From a checkpoint of a small contrastive image-text model.
Training: adamw at rate 0.00086, batches of 256.
Data: 195000 training examples, 24.7 epochs.
Rows from block 3 of the image encoder of a small contrastive image-text model, named by matrix and row number. Rows with one number belong to one channel. Each number is 128 + 24 x the weight over its row's rms, rounded and kept within 0 to 255. All counts start at 0. Numbers have three digits each.
Before each channel's rows are labels from the 100 images, of 14848, where the channel reaches its highest value: "strongest on" is what is common among them. Only what is clearly more common there than usual is listed. The data: scattered letters and digits in many colours. In brackets: how many of the 100.
# convs0: first 3x3 conv (encoder.blocks.3.convs.0.weight, 128x128x3x3, each kernel summed), inputs 43-85
# convs1: second 3x3 conv (encoder.blocks.3.convs.1.weight, 128x128x3x3, transposed, each kernel summed), outputs 43-85

strongest on: blue (45); the character L (25)
convs0.8:089122120128127141127130104117118136141126121117150143100104094146139096102094116081118000128144115110120109121121086137121135156
convs1.8:146128158136143123112143159078141116129108122109120119141142161127121131146140132144143000123112098144137144180125149113143137134

strongest on: the character E (27)
convs0.62:109116124140086128131130141136103108125127042130078118150094115110125073092130088106144120119128134118136128132149110142114095133
convs1.62:130131130094127125166162136132100143130163164129124127091160140130134127116172104129148153133136136133088103077113139129092134131

strongest on: the character 7 (43); largest: 7 (41); count: one (39); the character Z (30)
convs0.96:098133175130102155149132120127134145127134130132102123130138156146134091058137129109121135158134122074150126145141159136142054120
convs1.96:135120100133105132148125123084119137092143109132099109113120093115135139036129123142134118110114146143128143122127126134132029108

strongest on: the character J (30); largest: J (28)
convs0.58:129163112153125145154123128137132121129092101166088133110091143148126086141069086086054135130126141121120129150140110128127130126
convs1.58:142093154124143105136136128124086122128121144050115107145127165087137196124119135134138118115090135095113105131087168125099121134

strongest on: the character Y (43); largest: Y (35); the character X (33); the character A (25)
convs0.1:098075115127157114117129117130121134128116105122127138135132104154124110129111109152128159140136086122139137144099163131121119124
convs1.1:101159126148130144156120135136121118143097151121142098113145097124118111130149130147143116156110114174095137164184200129098132122

strongest on: the character 2 (88); largest: 2 (82); count: one (41)
convs0.32:139114121107114149154141118147112119130134101068070135118121149147136128101136140109114126132138082123148096165127103109167114129
convs1.32:108120073115130090170120116127130104131137175145134125094130120147086130125116103067124098142100125107105099128115120114110181096

strongest on: the character 9 (95); largest: 9 (94); count: one (39)
convs0.57:134113134106151125099130127129163126141145111152105136169117130135130157139121146128117132124166056129148158123103143124142160127
convs1.57:108119104144105111131116106101127064110127135131118129075084105128115125137124108116132117084096102101083120111123100138105111103

strongest on: the character Y (54)
convs0.35:091130118122106142136131136118135122120121098033074072145091129137151128109129099082148125145143115105127125146116106087119110124
convs1.35:152147142120127138121146132138123134141132130127137118137162131126139102135169104113130167114119124130100136066135113135111144148

strongest on: the character W (54); largest: W (51); count: one (45)
convs0.99:136112115087148145139114168131126156113128101120132131126118120162151037141144142133130140152117059087141135141100101135132131100
convs1.99:129139102116119130106123080093113128055146102103099088124138124106117162096116128130151118154119154071108132116134151159112135136

strongest on: orange (74)
convs0.109:133121153117122123130138137124136130137128126117114141128132110145147122114130123113131154150129136112132116140123125135131135127
convs1.109:143145116130132149129100127083137119086149123126136079127129165122111120135127129126120113129123108127121134138121143118122141107

strongest on: the character 2 (37)
convs0.14:065136146106140138101126163128133083128118125097091120123117124131113133109108110100112127092126083101168114093125150111140123126
convs1.14:146117132131131131138140133133125141125139124132129133103133120119111103084133066129111140147106120118102107172125124101091120121

strongest on: orange (76); pink (41); count: six (36)
convs0.2:103132119120122133137199115138116125137143090127107109128133133144159115125131131130121167121168125127110129139126132115125125157
convs1.2:129154133129140146134007133067143129141138139122130134125131064133084123125136130133135015138113120130128133152128129125090122107

strongest on: the character Z (56); the character 2 (40)
convs0.65:156134166088117146117133103138074153122123132086091118107133140123127107096164099079135128157126120083115105151118127121133089116
convs1.65:089134125105126108130124125093125094128114126154137117127129116098125124130052147111092115124113119100128113141145087089081138124

strongest on: white (50)
convs0.98:116091131078111139107147153140128138158116145103133150152146160113164131136142140150119126150140068119134108129061137134124128137
convs1.98:069121077124125146098108101094145134074091116132154103073091110132094081132123135129070095123124138166129119175144146127103119090

strongest on: count: one (50); the character C (32); largest: C (31)
convs0.127:136129134099129121147137118136111111158136141160142150140128144107138102121121155115092135122133102126142116130111101125159084157
convs1.127:097117119134085126110111114103126106113130133123134104116103072136087114085126121127133090071108124124118101120115117151125114078

strongest on: green (83); the character N (35); the character M (31)
convs0.79:127136134114126112142153110140126134141136119116127140130126116127152122111129119127132150137138126129122125156127127114124118146
convs1.79:125134131136124166140072137133130133129131133135128126128131128131059122142134123139139046132124120133125130129143132123125131123

strongest on: blue (41); the character 3 (25)
convs0.89:169124154098107136100137095144080120128123115114093120100119116143127068098143082083158119126125114111144117129087082118165070133
convs1.89:090138124120143114138121134112105089130094132140127123140128099088120129134109127092141127123113100110127116161142107045081134120

strongest on: pink (40); the character C (28); largest: C (26)
convs0.49:081141106128123089109117058121088116129101134117096124133098119124144104117130115144143129133122116133107107131105118095123075084
convs1.49:134134172110121118154109148138121135144122109161132132154107138154133152137143125177151094102118103156167143150135113138136144119

strongest on: the character 9 (74); largest: 9 (60); count: one (55)
convs0.85:104135118156095138143122127132080128129132118089034127144109139147130119082135103128126129126140115127147099133140144081135115110
convs1.85:114115088147115112089120077140101124115131154129046113098108106121118132148141111113088135123127125136101150115140133142095138116

strongest on: the character S (42); largest: S (40)
convs0.61:108143130105161117123126116135140109135126119126149131153107131124125129130118095135093130112123027133110122133149125117135138130
convs1.61:110131119127128118127121137127122114122118107097148128072110125142130086135126160116152118134137128140127129128117136151136121116

strongest on: the character E (41)
convs0.76:094113137079103119130129128135121077143117107107125128165114121123127101117121095084142064127118141113144139142107111123133134127
convs1.76:160128114131136141139160133133107135158143112113141132108132182134144130113159119144125132145158112151115128130125125106106131150

strongest on: the character 7 (37)
convs0.66:130131127149112140121133083138137124119143129134138099065123102176139087104135124109138118121148061107058124126134119104096161118
convs1.66:098135126119136114130117136123130103128109149117122131128138118075120130129103121126122133121089127118125116167138120035101130124

strongest on: the character S (43)
convs0.94:140132143136075134116125131135102151149126095117099140141130153162136100078151116106169130151164095080138120150132084145192106142
convs1.94:090104120124127099122124145106131103125099140150148133109129118109093123138109136095073121132104098140120100135131102112098134095

strongest on: the character Y (37); the character X (33); largest: Y (28); largest: X (27)
convs0.4:131116080079136138120132128131092133137129161100111132113097122125144092119180134155087117121137091030129100138065130141084113119
convs1.4:138205130154114152132105128115140141132153150118149138112136121114123145112137114122127134121130132198121137119200167126096117127

strongest on: the character J (47); the character 5 (46); largest: 5 (44); largest: J (42)
convs0.64:155100119119158126175115125123097138107100097144129131092108142129108058169136084108098126127124132078114140141128107155129137122
convs1.64:110101131137146117072120149109156116130134077110148149138110127120119116130136142091127112114123091137152050129060177147123125119

strongest on: the character W (34)
convs0.67:128130133136114119181121123129111111121126126089129128113087132120139126108102106135126135132119040130112071140106123132118096122
convs1.67:130162143147114133120139141131131133146175144150134121120149129136134124131135138133141129130128151158048129105164119133071128144

strongest on: the character X (72); largest: X (67); count: one (37)
convs0.75:119164136120099136116142116141152153136091131149136156121104153156136135116101116112095144150158101117111052170112108089165075155
convs1.75:102106136114187116127125133088110120111107137086161102162137134119065104149159144146100117103106124137149150181105160152112141116

strongest on: the character E (28)
convs0.87:155135153155124156132127085132097128134117111108133142129153149107121111054180101078143130166159118108141125162162098166168129144
convs1.87:084102124114142104109114115118056075115105120092147110106111104076104102148107134113107133121103066138115063136081113118117146131

strongest on: blue (65); black (57); brown (54); purple (47)
convs0.54:115137107107128131160143109098118132033136118117114000129129136137137119121129112133127139122158118114093112159134119131110120086
convs1.54:149127153127132132130138148124136102216118124130129255131131146128128137124137128132144119127123121128139137134124127121147122163

strongest on: count: one (53); the character R (36); the character Q (31); largest: R (31)
convs0.30:107096094111100124112125109136154154125143095129104123167129140137136133156151116158127133157148095102096144153081149112117161129
convs1.30:118133102144118138123119093113139134128105116107107129114099116100123124122114130178084117104125120129139127125169070140128129110

strongest on: the character X (95); largest: X (95)
convs0.102:128139118123108130124132107136102136136124125131153125111154093128155091109119143141099131125127073135135095115121103131106109121
convs1.102:124142144107126105098151168141134134117156138161156131135156119144150144091131131146142140136118193139102137037135145169115098133

strongest on: the character J (58); count: one (57); largest: J (56)
convs0.29:140111119129169130190102128141151145118128139148157119113028152135122102122122145119128133125129115149121114158101123120123113102
convs1.29:156131111147136105076128074100089104128163096071128118136113131090123114135117108049119115082106101120138118121147130141137145099

strongest on: the character 2 (49); count: one (45); largest: 2 (43); the character L (27)
convs0.16:128129131042124148123124123131133134133144122093130130140140119152157091162124106065119120147141117084140141138080076174146162136
convs1.16:106120092133141119095119101114140152117126123109124112087144094114129093107113151150126133129112136107121122130132133142101091145

strongest on: the character Z (37)
convs0.114:134127166094133137109122075123098136117131123109115125097126126142113074101152071068134117134136110129118114140101104137142118135
convs1.114:108137120119135096130123130105106094121108124130128120124135112096106124122078138102133131113102123076123128155157101102094123127

strongest on: the character Z (35); the character 7 (28); largest: Z (25)
convs0.101:133153126125134115128129115133113112127135130113128126138101122121122100089097134127097131138132104093136108132119133124145047112
convs1.101:119140152107140133147128141101109123115159103126139114106138103161140133060122093138173121118130188160120110095136148155124074112

strongest on: the character E (72)
convs0.50:101134124090150118132109095087075118089104149135113136131062096118122097123110119133143129079115094103146129137111117131130090134
convs1.50:136140191137125115121138131116159128128147135157142118126131131147145146106156124155130121134095133148127125133130122129091125128

strongest on: the character Y (34); largest: Y (33)
convs0.12:116104114142115133162135067134125147131108149118080122116089125156124108096136129154112140119135108129127103170079098144124079138
convs1.12:143110126146172148120148142141089099141152135124142122160108128112122140118148100138139129129117109139134104090140097160117142133

strongest on: the character M (60); largest: M (41)
convs0.72:105137120157132122150111083102130131119118145100105129100120097139134109128115105141124127144117187127111104118110135155087154112
convs1.72:153075095073129093116124124115089096106159086128089116133136138076121116085146084116085124119063123120147100136109098143123091129

strongest on: the character W (38)
convs0.122:132115161129146126111142149134144123135136101146136154140131129085133155128134127124155150128132161125209139122130144117192132147
convs1.122:107133085119136129142104097110123099107117125127129088101129124127048105124123127127118108146114109123068125156123124076071131066

strongest on: purple (83); black (64); blue (53); count: six (42)
convs0.83:125127123118130113148182117128130139133146116115115157121130099145177127129128114126122036129151118122124122152127117116115128138
convs1.83:129164132135120198126012133114132128077136125133137098129144153136033119130134131133146170144127126123117133127135152114116128117

strongest on: the character M (58); largest: M (54); count: one (37); the character Y (25)
convs0.86:136140114126106126164119137135102126116129137058107095131054122158131124108111112134126136100130131135128101122119108116125128118
convs1.86:143123140106131106129076122099143133108153126162143124135150123127122107095139115126114121083081167129160104132093178222133064138

strongest on: count: one (45); the character 2 (38); largest: 2 (36); the character E (25)
convs0.111:097126171055100125115135145141092122132141126131135132121136146145122131112143108065111138129143121149154129135129125123144128136
convs1.111:096136103124141123074123111107137113108150129141159096099057108126100091106116146132106109133096130145101098142095120103100149058

strongest on: the character Z (42); the character 2 (39); largest: 2 (36); largest: Z (31)
convs0.71:094152126113152150081150152149131131145127110128113155174119142125140143136117145075082159146124117108151119131130142116165114137
convs1.71:101140126135152134121117127092153120108109116128132114090127090136106089125153133154098124145138114144117123172147135085077151114

strongest on: white (40); count: five (37); the character 3 (36)
convs0.51:123110136122126118172063107136113102134098121082093105124131134127156111128138102116139122100132123099134136152070124153183123137
convs1.51:135099121132096128170014154110115108114166155134122118122133127112064119155149107138137146122109111155123131125140148101096148133

strongest on: count: one (57); the character Y (42); largest: Y (42); the character X (25)
convs0.59:114152057106105136114133113122098124125149157147131115138108106134117115096129150147110113156138114150133048133097151159126076125
convs1.59:086139139101115094131121120140108128124150119134113127078139112125123118131134117109115117108131144152122140091122113147118151145

strongest on: the character E (37); largest: E (32)
convs0.100:135091162067108124123135139132110132121131101068108130115153133103136124100143137075148132156124118086135140136095080099132122135
convs1.100:150122081151115139144107117102104137097205142148124107121126137145095151123086141135122108134126114183102123095131162117102118115

strongest on: purple (67); count: six (37); the character C (31)
convs0.104:147139142120142125117174127156127128160095121128127202116134138100150126126116128126148193117098141117138119113148125110143131165
convs1.104:114137113126132137132081123075132112074129131128132035126124125127062114129129128129123070135128125128113128147128132116111132055